From a checkpoint of a small spectrogram enhancement model: batches of 192.
Rows from block 6 of a small spectrogram enhancement model, named by matrix and row number. Rows with one number belong to one channel. Each number is 200 + 30 x the weight over its row's rms, rounded and kept within 0 to 999. All counts start at 0. After the name is the row's rms in percent of the matrix's.
After each channel's rows are labels from the 100 clips, of 14976, where the channel reaches its highest value: "top examples" is what is common among them; "band" is the frequency band that holds the peak. Only what is clearly more common there than usual is listed. The data: simulated sounds of rotating machines with and without faults. In brackets: how many of the 100, against the usual share in percent.
# convs1: first pointwise conv (model.enc.2.0.convs.1.weight, 192x192x1x1), inputs 0-95
# convs3: second pointwise conv (model.enc.2.0.convs.3.weight, 192x192x1x1, transposed), outputs 0-95

convs1.156,091,191,207,203,290,201,201,172,227,209,195,234,172,257,244,227,240,196,236,243,180,213,207,221,220,182,156,218,206,225,253,199,181,186,193,191,191,176,174,205,279,175,164,152,161,194,154,171,243,188,195,195,153,206,199,158,185,303,230,167,223,228,197,203,230,242,165,256,172,160,178,212,236,259,224,220,144,189,161,249,195,220,216,185,193,219,207,168,238,189,217,148,180,231,217,170,237
convs3.156,092,182,266,165,186,161,227,213,193,185,198,143,217,249,227,154,217,202,186,288,188,199,191,181,178,188,243,213,186,172,165,201,171,166,153,227,146,164,253,202,203,160,185,180,174,242,157,209,229,209,248,188,176,198,202,201,215,171,183,253,208,162,192,184,164,183,191,165,154,175,228,167,196,187,192,186,200,277,209,234,196,186,231,245,216,179,238,229,244,184,196,224,124,156,158,250,183
top examples: rattle (46 vs 14)
band: 250 to 500 Hz (34 vs 12.5)

convs1.184,088,197,205,258,176,191,153,174,195,197,172,227,199,221,192,167,218,193,205,236,167,209,218,208,153,214,177,205,182,248,222,189,189,195,170,222,225,197,257,206,206,232,215,218,188,210,214,258,214,162,212,232,203,145,213,219,224,198,215,182,201,165,186,178,194,166,264,216,133,201,190,200,245,232,152,218,229,220,168,205,154,169,219,204,219,221,204,247,189,221,192,163,210,210,216,184,261
convs3.184,103,180,239,208,187,184,212,141,203,227,171,173,185,197,184,215,246,225,160,147,252,242,175,211,219,221,144,223,188,202,190,235,191,155,194,185,207,276,239,140,148,217,189,244,231,147,205,185,224,115,188,181,194,148,170,191,192,169,206,177,144,226,183,241,206,165,311,212,246,184,183,160,216,159,202,193,219,204,188,176,250,162,231,208,167,224,219,230,192,178,225,213,183,250,226,196,194
top examples: reverberation (68 vs 34.8); text has "room" (68 vs 34.8); text has "reverberant" (68 vs 34.8); piston engine (31 vs 13)
band: 0 to 250 Hz (37 vs 12.5); 1000 to 2000 Hz (35 vs 12.5)

convs1.50,107,236,215,227,206,226,162,173,186,191,176,237,211,136,196,211,233,184,187,237,207,178,177,259,210,155,259,182,189,198,203,223,195,156,155,247,182,202,172,285,244,237,185,258,183,221,194,173,194,248,211,241,189,206,218,156,193,223,180,158,223,130,191,156,208,210,211,225,227,215,235,223,182,225,235,212,204,218,214,181,177,228,169,213,178,222,198,225,185,173,232,218,177,209,192,283,211
convs3.50,101,188,181,198,201,196,223,208,197,219,193,177,225,179,183,205,207,234,247,251,203,251,193,222,232,235,175,203,211,211,168,198,214,215,188,182,223,184,220,233,148,188,170,182,157,204,231,193,211,206,178,241,219,246,263,168,186,136,190,168,185,196,189,216,192,212,180,175,281,189,256,213,197,235,211,182,268,212,234,212,232,217,184,220,244,126,201,188,220,214,190,188,168,205,269,111,201
top examples: rattle (64 vs 14); fan (34 vs 12.6)
band: 1000 to 2000 Hz (34 vs 12.5)

convs1.79,098,231,151,188,185,241,211,183,259,214,174,200,213,189,178,245,220,205,187,200,185,176,211,268,222,199,205,239,171,217,286,154,182,241,195,169,178,216,183,255,145,175,212,255,127,193,203,233,162,180,211,202,182,166,198,194,215,219,206,207,179,214,219,158,192,186,211,216,245,172,222,178,162,169,217,204,206,228,215,142,205,139,205,238,232,170,132,210,189,169,213,197,205,188,221,198,231
convs3.79,089,230,196,183,217,210,239,215,194,182,214,255,204,189,243,200,209,169,178,243,219,246,211,193,218,216,197,180,241,258,151,193,211,257,193,207,198,193,190,210,235,200,224,146,166,253,234,209,174,190,230,256,197,175,219,217,229,177,220,223,184,185,240,185,199,219,252,260,136,174,220,128,188,189,179,131,191,226,169,149,229,205,170,199,189,203,181,227,191,205,177,199,219,203,177,197,204
top examples: speed: slow (77 vs 32.6); piston engine (69 vs 13)
band: 0 to 250 Hz (98 vs 12.5)

convs1.8,103,183,209,213,158,232,221,241,192,228,211,199,208,190,244,235,166,209,175,219,234,216,191,154,236,191,244,184,174,202,187,167,177,215,285,188,193,187,168,196,217,311,195,169,219,165,220,197,212,163,174,223,198,232,232,225,228,189,272,210,225,240,168,212,205,186,214,191,230,208,252,172,211,232,213,152,185,226,164,160,187,190,243,174,215,212,228,195,171,172,210,153,272,216,213,170,198
convs3.8,101,176,151,185,234,236,217,190,159,189,179,185,187,184,216,188,198,222,187,202,230,232,182,186,222,201,203,142,189,226,200,137,219,118,248,176,193,181,192,161,196,163,171,150,198,155,216,229,177,192,231,199,223,171,204,168,178,226,218,168,155,253,247,182,207,211,230,201,189,197,153,235,170,210,160,142,189,185,238,212,236,193,245,244,195,237,208,242,226,211,194,177,167,196,192,166,181
top examples: speed: slow (60 vs 32.6); piston engine (59 vs 13)
band: 250 to 500 Hz (76 vs 12.5)

convs1.134,122,190,220,170,237,158,255,178,153,227,188,196,193,142,218,211,188,212,171,232,198,202,242,228,239,235,182,154,209,211,133,173,194,217,191,178,214,239,187,189,223,230,215,234,256,211,193,207,223,190,174,190,226,250,219,251,147,229,135,237,180,225,179,175,240,214,191,121,200,230,210,226,179,160,183,181,185,251,223,203,207,218,172,159,231,180,217,230,235,168,190,148,264,249,239,194,226
convs3.134,120,229,206,155,193,234,241,211,171,239,198,146,239,168,194,186,179,175,233,251,129,232,177,197,131,206,267,213,217,173,200,210,213,249,194,206,202,156,197,145,197,208,237,202,220,220,226,220,229,160,226,209,198,223,198,246,178,156,250,274,221,201,213,180,225,235,185,201,174,185,169,189,261,141,181,202,186,169,178,234,219,260,243,218,197,196,213,222,179,213,233,175,183,205,180,190,204
top examples: fan (85 vs 12.6)
band: 250 to 500 Hz (98 vs 12.5)

convs1.56,116,179,201,173,202,155,282,193,215,280,216,191,198,182,273,189,226,249,206,154,212,222,178,230,191,236,203,204,188,195,155,219,197,214,236,204,171,201,178,217,211,211,147,207,234,221,174,251,186,196,233,176,237,198,201,210,242,189,194,213,179,182,218,226,181,195,202,114,209,182,203,183,226,151,197,179,244,183,220,189,209,187,186,156,165,209,197,181,186,187,213,204,305,183,181,205,185
convs3.56,098,172,155,158,195,173,158,226,191,234,216,251,155,205,146,194,229,230,159,170,284,245,209,227,195,219,206,188,212,224,202,254,186,193,241,166,185,234,234,234,226,162,266,211,201,177,202,205,220,175,210,192,204,248,201,200,241,204,192,195,213,214,206,233,164,192,205,196,174,221,221,194,178,230,174,197,146,153,208,238,179,245,215,178,163,143,195,174,224,181,242,213,162,226,247,204,221
top examples: fan (51 vs 12.6)
band: 250 to 500 Hz (89 vs 12.5)

convs1.180,106,177,184,158,189,166,170,160,221,187,171,222,224,190,160,213,218,200,188,240,165,166,180,239,192,229,161,210,166,214,163,209,172,201,163,233,221,201,162,228,202,231,219,206,153,213,230,235,201,196,271,262,235,194,175,152,195,272,222,190,205,157,216,222,213,249,203,177,165,159,203,226,198,159,182,278,222,160,144,214,188,201,203,219,187,188,186,204,191,212,171,208,244,190,172,179,206
convs3.180,118,205,173,237,190,222,216,142,163,247,201,193,202,202,140,145,228,204,210,201,201,177,209,179,168,178,226,174,210,220,216,201,277,217,133,245,181,208,192,193,211,246,189,203,255,215,156,247,190,191,260,227,185,163,236,205,202,122,169,243,188,192,183,211,228,215,193,253,207,181,214,189,200,242,218,184,181,185,253,189,184,221,234,171,188,202,158,202,231,248,198,167,197,198,187,261,120
top examples: fan (59 vs 12.6); muffled (low-pass) (35 vs 11.9)
band: 500 to 1000 Hz (65 vs 12.5)

convs1.6,098,206,153,173,173,169,211,203,193,190,205,133,228,232,124,129,203,291,207,194,203,202,161,181,205,191,277,191,225,167,207,233,205,213,221,234,157,211,201,260,193,230,233,146,199,215,222,203,191,250,189,224,185,155,195,233,173,196,228,198,175,203,189,157,151,228,243,236,183,200,247,183,228,190,179,153,229,166,238,224,195,156,213,200,195,202,165,232,206,233,195,214,240,185,218,209,210
convs3.6,106,191,245,211,140,184,198,187,199,143,161,213,206,199,104,189,216,247,189,245,158,178,169,184,213,207,250,175,191,138,181,240,240,212,126,207,198,222,172,191,189,234,223,268,226,234,218,178,181,233,207,255,235,221,207,222,243,201,221,226,220,258,184,174,183,160,178,250,198,192,180,217,192,154,208,195,157,197,218,181,156,221,232,225,237,194,195,161,218,175,202,204,215,253,170,156,183
top examples: piston engine (38 vs 13)
band: 500 to 1000 Hz (47 vs 12.5); 0 to 250 Hz (30 vs 12.5)

convs1.164,090,186,220,180,173,206,140,198,177,260,159,215,178,162,168,221,226,194,180,199,204,210,139,265,196,153,188,147,216,168,198,206,194,175,180,200,160,161,205,195,209,223,179,228,218,178,127,192,206,150,219,229,241,203,164,158,224,197,232,200,165,161,238,219,214,249,164,160,174,175,187,188,246,190,218,188,214,169,235,194,148,147,196,231,207,166,197,229,182,250,157,127,214,213,185,188,188
convs3.164,091,167,236,132,169,202,204,188,186,173,151,189,193,184,194,198,144,178,166,200,227,218,205,205,163,168,197,180,187,311,204,160,229,175,209,218,193,182,214,239,155,231,131,170,161,233,202,185,217,167,219,145,228,204,230,192,168,228,186,168,209,167,152,215,215,200,208,195,171,236,192,193,199,196,216,246,187,213,220,249,174,198,163,218,139,230,179,173,205,174,227,184,197,221,217,224,239
top examples: piston engine (40 vs 13)
band: 500 to 1000 Hz (30 vs 12.5)

convs1.111,085,203,176,205,216,192,154,297,277,190,237,221,230,181,196,220,196,231,235,173,143,207,185,175,213,184,184,230,218,210,211,186,207,192,220,162,260,215,132,229,216,184,265,213,223,190,205,119,244,220,205,195,197,208,208,236,186,209,237,198,213,246,180,200,169,165,253,200,205,191,211,194,232,246,196,216,199,157,275,234,224,217,169,189,212,192,190,225,240,171,205,230,199,222,151,214,152
convs3.111,096,161,198,207,192,199,219,209,233,199,191,187,212,170,197,212,192,209,202,220,234,196,266,211,217,182,169,192,187,199,223,206,242,210,225,191,213,176,214,197,196,238,198,218,201,239,190,135,177,134,214,191,154,180,202,204,204,205,162,222,175,238,180,224,190,191,151,208,254,200,193,213,240,174,184,223,244,206,280,154,166,168,221,197,214,200,209,169,246,209,159,199,187,265,262,217,189
top examples: imbalance (45 vs 13.8); fan (36 vs 12.6); muffled (low-pass) (29 vs 11.9)
band: 0 to 250 Hz (52 vs 12.5); 250 to 500 Hz (39 vs 12.5)

convs1.160,102,196,218,213,167,208,182,244,189,248,225,183,179,232,98,200,185,240,166,274,216,268,198,209,158,216,191,142,183,177,227,192,178,225,220,155,168,246,189,176,237,189,223,228,201,212,218,174,224,239,187,169,184,184,180,158,213,168,216,204,153,197,202,253,175,222,208,184,214,254,160,187,216,232,155,174,206,220,228,242,230,168,256,161,228,203,212,148,211,157,202,236,163,195,189,234,181
convs3.160,106,200,188,198,215,200,153,162,161,170,262,194,165,198,225,225,171,189,203,183,227,188,248,209,194,179,242,203,201,214,192,174,203,211,181,196,140,211,163,190,235,186,139,228,224,201,217,188,162,153,183,188,131,233,201,196,195,183,172,190,233,195,181,249,205,257,198,192,207,163,228,217,145,186,200,225,211,168,282,178,165,190,244,218,210,170,181,220,203,195,208,234,174,187,168,249,193
top examples: fan (36 vs 12.6)
band: 250 to 500 Hz (50 vs 12.5); 500 to 1000 Hz (43 vs 12.5)

convs1.97,108,206,204,162,173,177,187,192,206,172,185,249,239,139,185,140,202,257,231,209,182,233,212,273,195,270,200,161,235,183,217,195,169,177,172,151,158,155,182,178,205,170,224,230,197,194,210,192,234,142,260,168,206,265,192,221,146,172,171,197,194,178,170,215,211,196,188,237,227,197,176,239,222,159,184,169,164,162,199,201,224,193,180,217,233,166,206,209,223,215,173,183,194,142,209,188,185
convs3.97,104,191,222,203,234,157,173,254,235,199,164,159,201,185,215,177,216,202,199,217,286,109,210,163,240,178,219,206,187,210,182,206,213,246,182,164,170,196,133,191,212,204,185,243,247,247,180,229,191,263,121,159,196,155,202,219,204,230,242,226,200,208,209,162,238,235,198,199,179,174,243,187,156,188,223,187,208,235,211,186,180,167,186,190,196,168,216,170,199,196,197,173,239,177,160,200,183
top examples: gearbox (52 vs 12.9)
band: 0 to 250 Hz (80 vs 12.5)

convs1.94,101,205,160,187,195,166,204,251,234,248,146,247,224,215,170,195,193,188,222,209,231,208,192,198,194,222,207,222,195,141,190,187,256,234,191,178,192,239,194,185,206,195,234,241,154,161,190,236,180,221,183,213,234,201,187,201,237,224,238,253,170,207,243,183,225,224,214,196,175,224,247,222,194,185,176,223,236,198,204,193,178,167,195,119,190,187,207,165,218,196,203,200,172,221,216,178,169
convs3.94,123,162,228,212,203,187,190,220,234,182,195,209,196,222,193,216,191,237,162,201,213,196,209,208,151,186,210,185,174,197,261,223,186,169,232,177,230,195,190,181,168,135,214,224,228,176,233,197,224,174,213,167,235,152,187,172,229,194,206,251,185,220,217,198,156,184,219,190,131,208,210,201,234,154,200,207,195,220,235,222,234,168,218,199,213,190,212,234,125,235,247,251,141,221,220,167,163
top examples: rattle (34 vs 14)
band: 250 to 500 Hz (75 vs 12.5)

convs1.15,075,180,199,201,234,252,197,168,194,177,170,131,227,178,187,206,139,138,173,193,211,195,164,306,233,221,199,229,161,196,192,185,209,211,215,182,216,252,207,201,212,211,223,206,186,205,230,173,175,199,183,188,187,230,219,191,194,217,178,182,187,199,195,185,125,228,223,159,172,240,231,238,156,238,209,248,228,186,137,175,210,217,195,216,168,203,211,215,232,174,221,142,212,200,211,164,208
convs3.15,085,218,206,153,228,204,198,201,211,161,210,244,214,223,218,206,151,209,209,219,220,207,245,143,208,154,257,178,225,232,212,204,198,223,205,225,200,226,186,217,204,215,257,229,228,201,116,173,218,269,191,244,193,212,262,199,190,203,172,139,123,210,196,239,183,172,182,197,218,173,148,173,197,185,174,176,193,209,204,221,211,157,178,164,224,220,173,213,240,187,109,174,190,193,255,200,214
top examples: piston engine (82 vs 13)
band: 0 to 250 Hz (81 vs 12.5)

convs1.85,107,172,223,249,191,187,186,224,228,218,206,243,221,196,220,209,178,218,284,206,213,194,197,216,203,196,212,168,250,179,201,247,211,196,205,223,188,120,234,186,169,167,167,172,111,204,214,257,227,161,195,205,214,224,194,182,217,181,161,191,229,220,215,205,209,182,233,180,184,289,209,202,266,217,212,224,208,240,163,198,234,248,170,193,236,226,164,143,224,258,168,168,197,201,178,247,172
convs3.85,118,208,205,251,222,187,192,207,217,173,209,217,203,217,231,203,164,197,164,138,231,257,185,186,186,197,162,206,176,202,222,134,231,188,213,196,159,178,208,183,150,184,216,151,280,211,171,204,231,186,199,260,244,183,216,173,187,190,160,197,228,219,206,207,178,188,206,246,184,203,233,284,155,199,186,161,229,216,223,211,183,175,170,211,223,215,212,164,188,246,192,268,181,271,221,209,209
top examples: rattle (56 vs 14)
band: 250 to 500 Hz (40 vs 12.5); 0 to 250 Hz (34 vs 12.5)

convs1.191,074,195,198,174,227,219,145,188,174,228,208,138,211,188,211,208,180,197,202,227,202,206,173,183,176,202,168,207,224,215,240,228,217,157,218,176,202,188,193,243,214,240,210,178,197,179,206,221,178,212,206,186,173,179,238,198,217,238,210,205,206,178,195,234,162,189,241,261,224,249,215,184,202,206,151,198,213,225,174,211,197,220,199,193,145,188,182,251,234,217,184,207,229,145,213,213,196
convs3.191,085,180,247,130,241,193,219,161,206,224,218,203,208,235,154,212,201,226,221,175,211,184,229,216,185,239,228,183,134,200,203,144,212,234,150,209,173,202,203,202,176,174,188,190,202,253,232,195,166,205,201,202,232,162,182,185,240,253,203,220,198,180,170,166,208,263,233,231,154,238,158,175,223,191,228,242,198,177,180,152,225,231,167,193,225,236,212,217,210,163,155,214,199,176,203,218,220
top examples: speed: slow (92 vs 32.6); conveyor (84 vs 12)
band: 2000 to 4000 Hz (65 vs 25)

convs1.188,102,210,184,236,164,174,187,214,256,229,218,138,163,235,237,210,207,164,209,204,244,167,192,234,199,184,250,206,163,182,208,165,185,210,270,208,200,210,198,173,176,179,205,195,268,169,157,202,167,159,256,195,213,224,239,174,224,169,197,172,188,173,203,223,221,154,147,223,178,152,263,261,195,197,208,197,229,175,189,145,213,182,254,180,151,187,210,144,258,207,204,218,246,187,204,160,238
convs3.188,113,194,178,179,250,182,183,202,159,163,176,259,181,200,225,190,260,183,200,232,239,208,229,185,218,174,257,218,223,216,253,247,206,202,144,182,234,154,207,223,156,198,172,167,230,132,184,222,228,187,193,204,232,229,206,230,182,253,186,196,184,170,188,183,194,229,191,204,220,175,179,186,152,228,202,207,188,253,215,169,209,193,227,178,200,218,186,203,168,277,166,199,233,203,150,245,246
top examples: fan (69 vs 12.6)
band: 1000 to 2000 Hz (52 vs 12.5)

convs1.68,111,226,167,221,212,158,184,213,226,229,145,172,168,229,176,203,224,196,201,203,193,158,199,192,147,171,198,197,182,146,159,188,221,256,246,158,220,202,203,205,227,196,213,250,198,231,248,225,153,261,189,205,148,213,201,177,216,215,235,190,228,204,230,164,204,216,209,177,197,213,148,197,226,201,188,192,198,196,202,219,194,164,141,125,220,195,227,150,216,156,244,195,206,212,219,195,201
convs3.68,101,239,195,227,222,187,209,263,237,208,188,199,160,233,170,226,256,184,212,212,223,236,193,212,221,196,171,236,190,184,211,210,168,276,215,278,243,191,211,172,254,215,217,128,261,181,184,218,204,201,206,255,213,221,156,228,197,233,198,179,195,178,214,201,239,184,210,197,187,203,147,228,216,221,218,205,189,159,157,176,116,250,215,201,215,230,164,222,178,243,207,210,200,195,181,184,231
top examples: rattle (51 vs 14)
band: 500 to 1000 Hz (43 vs 12.5)

convs1.7,102,220,228,204,160,215,221,212,212,243,162,225,219,164,178,253,200,174,192,217,213,229,197,220,214,185,239,185,175,211,132,182,213,219,262,188,190,181,244,212,201,213,177,216,200,228,176,188,257,183,226,226,160,202,173,218,259,218,213,214,243,210,114,238,194,247,183,201,195,157,272,181,243,158,183,179,214,151,222,199,192,135,209,203,197,200,256,176,211,204,201,270,230,229,258,177,193
convs3.7,114,224,182,200,216,227,134,152,227,153,187,194,161,117,223,199,234,218,182,174,188,235,243,171,174,207,272,185,262,202,224,192,206,91,189,204,215,211,189,158,245,214,191,179,206,218,218,193,201,142,173,190,182,195,161,172,191,208,198,209,221,184,192,200,213,185,246,180,207,160,221,166,223,241,238,223,193,188,185,195,204,188,205,175,151,215,203,191,212,223,215,261,235,213,222,249,250
top examples: piston engine (38 vs 13)
band: 250 to 500 Hz (72 vs 12.5)

convs1.74,083,210,167,208,267,154,206,198,195,229,227,180,212,247,186,149,244,207,198,204,210,225,157,257,193,187,184,235,165,203,250,199,192,199,210,211,149,192,237,180,207,192,193,198,177,250,238,161,233,192,231,240,235,278,174,218,200,219,182,186,183,190,228,224,174,191,174,234,199,243,154,215,204,195,195,197,198,144,200,206,219,175,141,199,152,149,219,208,185,204,198,180,204,249,186,171,192
convs3.74,088,190,209,197,229,224,220,197,195,202,198,206,188,199,162,203,195,241,194,186,157,139,221,186,169,163,179,239,190,222,168,269,223,225,217,168,172,197,221,158,176,196,186,221,127,185,201,203,233,175,248,175,207,195,148,200,239,163,178,230,274,208,182,179,154,221,220,163,229,215,202,167,220,220,246,256,170,250,245,234,205,176,293,223,243,241,185,216,199,186,211,184,203,224,236,201,197
top examples: imbalance (37 vs 13.8)
band: 250 to 500 Hz (72 vs 12.5)

convs1.59,112,193,208,180,237,189,180,211,270,212,197,167,231,168,192,168,187,231,206,230,169,203,200,183,185,270,129,175,248,216,231,157,224,216,203,136,204,198,264,138,193,230,197,258,187,222,192,237,262,199,184,203,194,204,188,157,256,212,173,233,185,218,176,230,181,212,221,195,155,214,200,215,234,158,201,209,202,187,215,188,165,192,146,159,201,227,186,212,173,192,215,193,152,202,215,236,206
convs3.59,098,208,218,198,161,160,263,196,186,279,190,184,199,222,203,208,166,230,192,148,261,235,201,171,186,174,193,220,220,181,201,180,223,207,174,209,201,236,88,117,214,152,209,188,219,210,197,163,175,158,223,188,199,183,210,203,188,240,197,200,173,193,202,185,151,219,225,223,208,177,180,156,224,211,228,205,178,214,204,237,167,250,178,181,222,183,184,261,239,139,149,170,177,196,183,235,199
top examples: rattle (41 vs 14); grinding (32 vs 14.4)
band: 1000 to 2000 Hz (41 vs 12.5)

convs1.107,100,188,217,219,255,273,172,192,209,184,215,179,231,166,225,129,228,213,284,202,163,223,182,219,233,174,217,236,274,209,174,188,203,204,187,201,193,155,215,187,228,174,219,196,252,190,186,208,194,254,168,215,196,202,189,205,174,225,146,145,158,193,216,178,196,214,255,182,196,212,200,193,304,214,155,193,191,162,184,177,215,238,190,178,146,183,210,206,188,249,185,218,161,181,184,199,237
convs3.107,115,150,191,146,269,231,175,215,233,175,198,175,195,171,209,194,253,218,176,142,162,248,231,181,221,196,164,182,188,173,189,187,181,248,172,184,180,176,192,127,202,189,174,218,227,259,204,206,207,207,153,156,161,201,232,235,154,210,134,119,217,206,183,212,220,192,227,227,191,162,239,203,235,167,212,201,146,212,187,231,248,199,153,155,192,211,213,142,216,181,182,208,187,223,154,183,162
top examples: gearbox (56 vs 12.9); thin (high-pass) (30 vs 12.1)
band: 250 to 500 Hz (62 vs 12.5)

convs1.125,101,141,208,202,153,217,203,170,225,188,202,228,167,139,137,174,164,230,168,256,219,210,164,181,175,210,216,196,167,198,138,214,160,208,186,152,201,223,192,183,233,198,217,123,172,162,191,195,173,241,237,211,158,207,227,213,210,255,144,175,184,200,196,218,214,196,230,174,188,214,195,191,199,179,183,222,220,166,208,221,180,204,194,153,216,214,195,226,178,221,179,205,223,191,218,210,207
convs3.125,098,195,174,165,122,225,155,172,227,168,191,210,211,161,156,189,213,198,221,170,216,179,187,226,137,184,248,236,225,174,177,185,186,207,197,258,234,184,222,190,199,205,142,182,188,201,214,217,177,153,219,141,192,228,183,215,225,219,199,198,217,164,168,174,232,216,202,196,196,210,139,186,166,240,159,258,208,187,220,193,173,245,185,220,237,189,251,240,197,195,211,143,169,197,210,197,211
top examples: fan (38 vs 12.6); thin (high-pass) (34 vs 12.1)
band: 250 to 500 Hz (65 vs 12.5)

convs1.67,106,240,114,236,219,209,229,180,201,194,192,237,235,242,180,208,245,244,146,179,260,206,216,278,178,214,207,206,226,175,200,254,235,241,178,182,206,225,219,241,254,186,172,203,206,227,206,237,202,202,227,208,221,197,171,212,210,191,228,202,240,209,218,234,231,214,193,190,157,180,248,207,162,255,173,212,241,200,238,252,238,163,205,162,177,195,195,260,210,142,221,154,259,235,219,235,163
convs3.67,098,191,146,229,183,157,235,182,217,192,149,199,212,166,157,215,168,131,241,213,198,207,239,182,157,164,240,169,245,243,190,202,211,164,170,194,200,254,197,155,202,183,226,245,174,184,180,220,190,148,217,188,223,187,255,255,244,187,169,228,217,209,178,191,202,151,221,168,185,214,229,188,203,207,197,132,233,177,222,173,215,213,219,268,173,156,218,235,225,162,191,155,214,191,129,183,201
top examples: fan (54 vs 12.6); imbalance (41 vs 13.8)
band: 250 to 500 Hz (98 vs 12.5)

convs1.112,096,193,184,194,103,185,217,205,184,170,187,210,233,222,191,165,226,234,225,193,118,199,173,212,219,227,192,220,246,231,249,200,186,180,228,177,189,176,215,222,180,248,213,193,239,150,159,188,144,172,211,194,222,168,206,197,204,187,231,197,178,217,169,197,193,215,202,209,228,189,196,158,269,168,155,205,182,221,227,187,219,196,170,206,230,189,212,188,243,211,211,149,247,228,234,212,189
convs3.112,088,187,183,170,175,205,187,159,207,191,180,125,207,211,248,123,196,175,168,230,282,198,225,165,172,196,219,194,195,209,202,174,220,198,168,159,174,186,212,177,167,170,203,181,186,199,205,230,223,189,175,174,246,271,207,181,186,220,171,187,230,203,198,231,164,217,240,224,211,230,219,147,156,243,262,182,140,202,167,231,210,232,166,210,205,165,202,213,254,173,165,175,163,218,189,251,224
top examples: piston engine (44 vs 13)
band: 0 to 250 Hz (96 vs 12.5)

convs1.181,073,229,212,217,193,139,208,225,211,242,250,169,259,185,239,209,169,213,182,231,175,206,204,169,213,191,194,214,167,219,163,104,212,264,204,203,163,235,204,190,191,220,244,164,162,204,225,255,166,195,212,163,174,162,195,219,183,207,204,176,194,240,141,176,167,205,206,276,204,191,265,164,250,202,178,149,190,173,124,144,190,187,216,197,229,156,229,208,193,219,219,194,204,151,179,255,241
convs3.181,087,201,160,199,198,224,188,129,185,229,231,192,230,206,194,196,163,214,209,113,229,191,169,165,204,203,231,204,212,201,180,152,226,136,225,180,209,227,210,160,213,189,193,139,138,208,195,225,217,125,224,238,183,227,202,141,133,212,182,249,206,195,206,206,216,216,194,193,165,206,208,203,219,134,159,162,197,136,221,186,167,191,236,235,184,177,147,156,191,236,221,229,184,198,201,193,211
top examples: reverberation (72 vs 34.8); text has "room" (72 vs 34.8); text has "reverberant" (72 vs 34.8)
band: 0 to 250 Hz (71 vs 12.5)

convs1.158,096,184,201,198,176,205,234,225,216,224,284,192,215,218,221,195,177,230,207,231,146,200,223,212,193,226,222,160,218,234,279,222,177,108,170,164,215,235,235,213,200,180,204,242,219,196,242,150,213,197,193,188,171,167,192,212,121,241,221,174,251,188,181,234,186,177,190,171,150,178,209,180,271,225,225,188,172,186,235,190,183,160,190,222,241,214,167,201,234,219,224,178,151,186,186,229,211
convs3.158,094,210,208,147,214,214,188,219,242,215,179,198,163,213,199,246,198,220,191,181,176,195,207,281,221,239,192,158,226,217,163,238,139,150,197,238,197,194,261,262,218,210,183,193,184,182,172,272,193,175,159,237,183,286,208,253,227,187,209,165,199,187,224,194,223,200,178,209,203,191,195,198,206,208,166,256,122,239,169,163,197,184,170,205,166,164,216,245,192,204,253,189,173,180,204,167,191
top examples: reverberation (80 vs 34.8); text has "room" (80 vs 34.8); text has "reverberant" (80 vs 34.8); rattle (37 vs 14)
band: 500 to 1000 Hz (46 vs 12.5)

convs1.131,103,233,198,158,213,201,199,212,192,237,184,235,172,195,176,122,216,230,209,211,188,193,157,165,248,236,180,194,207,200,209,170,210,245,215,168,224,198,221,163,187,222,153,204,244,167,248,239,283,170,207,174,191,181,206,200,172,184,220,151,171,224,228,206,200,216,209,202,222,189,201,200,228,188,185,110,224,193,198,204,197,195,208,146,250,236,164,167,202,233,196,167,129,184,191,189,135
convs3.131,106,239,167,246,199,204,204,248,200,217,200,207,266,231,213,230,230,214,205,201,265,225,211,278,241,206,185,217,221,220,189,204,235,185,160,164,235,236,210,250,185,235,199,226,173,248,171,162,234,247,214,206,248,244,178,186,233,217,213,179,177,202,232,205,205,184,187,199,206,188,167,224,178,172,197,221,200,180,184,225,249,201,211,164,258,137,189,181,170,166,188,163,267,209,178,223,286
top examples: rattle (57 vs 14); piston engine (38 vs 13)
band: 250 to 500 Hz (33 vs 12.5); 1000 to 2000 Hz (30 vs 12.5)

convs1.93,079,253,212,253,197,192,178,158,180,220,202,262,189,224,155,169,210,246,241,184,215,219,171,169,207,199,199,231,231,125,152,198,234,180,197,130,219,195,195,168,168,140,259,215,222,233,156,165,194,192,178,206,227,129,171,223,241,182,182,173,201,198,195,242,241,203,215,193,176,223,214,220,200,222,187,253,197,190,221,187,219,193,175,253,226,217,192,219,195,245,163,188,189,245,167,211,223
convs3.93,089,229,170,197,177,208,252,247,188,194,204,226,225,226,186,232,183,203,174,167,180,199,209,233,174,226,206,206,159,157,159,193,230,225,224,142,227,175,227,175,161,150,200,220,187,164,221,205,206,228,175,201,228,138,128,208,200,210,204,204,177,205,211,186,228,190,200,205,227,200,173,189,177,189,211,201,177,213,136,230,220,240,197,145,222,247,283,242,225,170,142,179,244,255,217,237,189
top examples: speed: slow (69 vs 32.6); gearbox (47 vs 12.9); electric motor (35 vs 12.4)
band: 0 to 250 Hz (65 vs 12.5); 250 to 500 Hz (34 vs 12.5)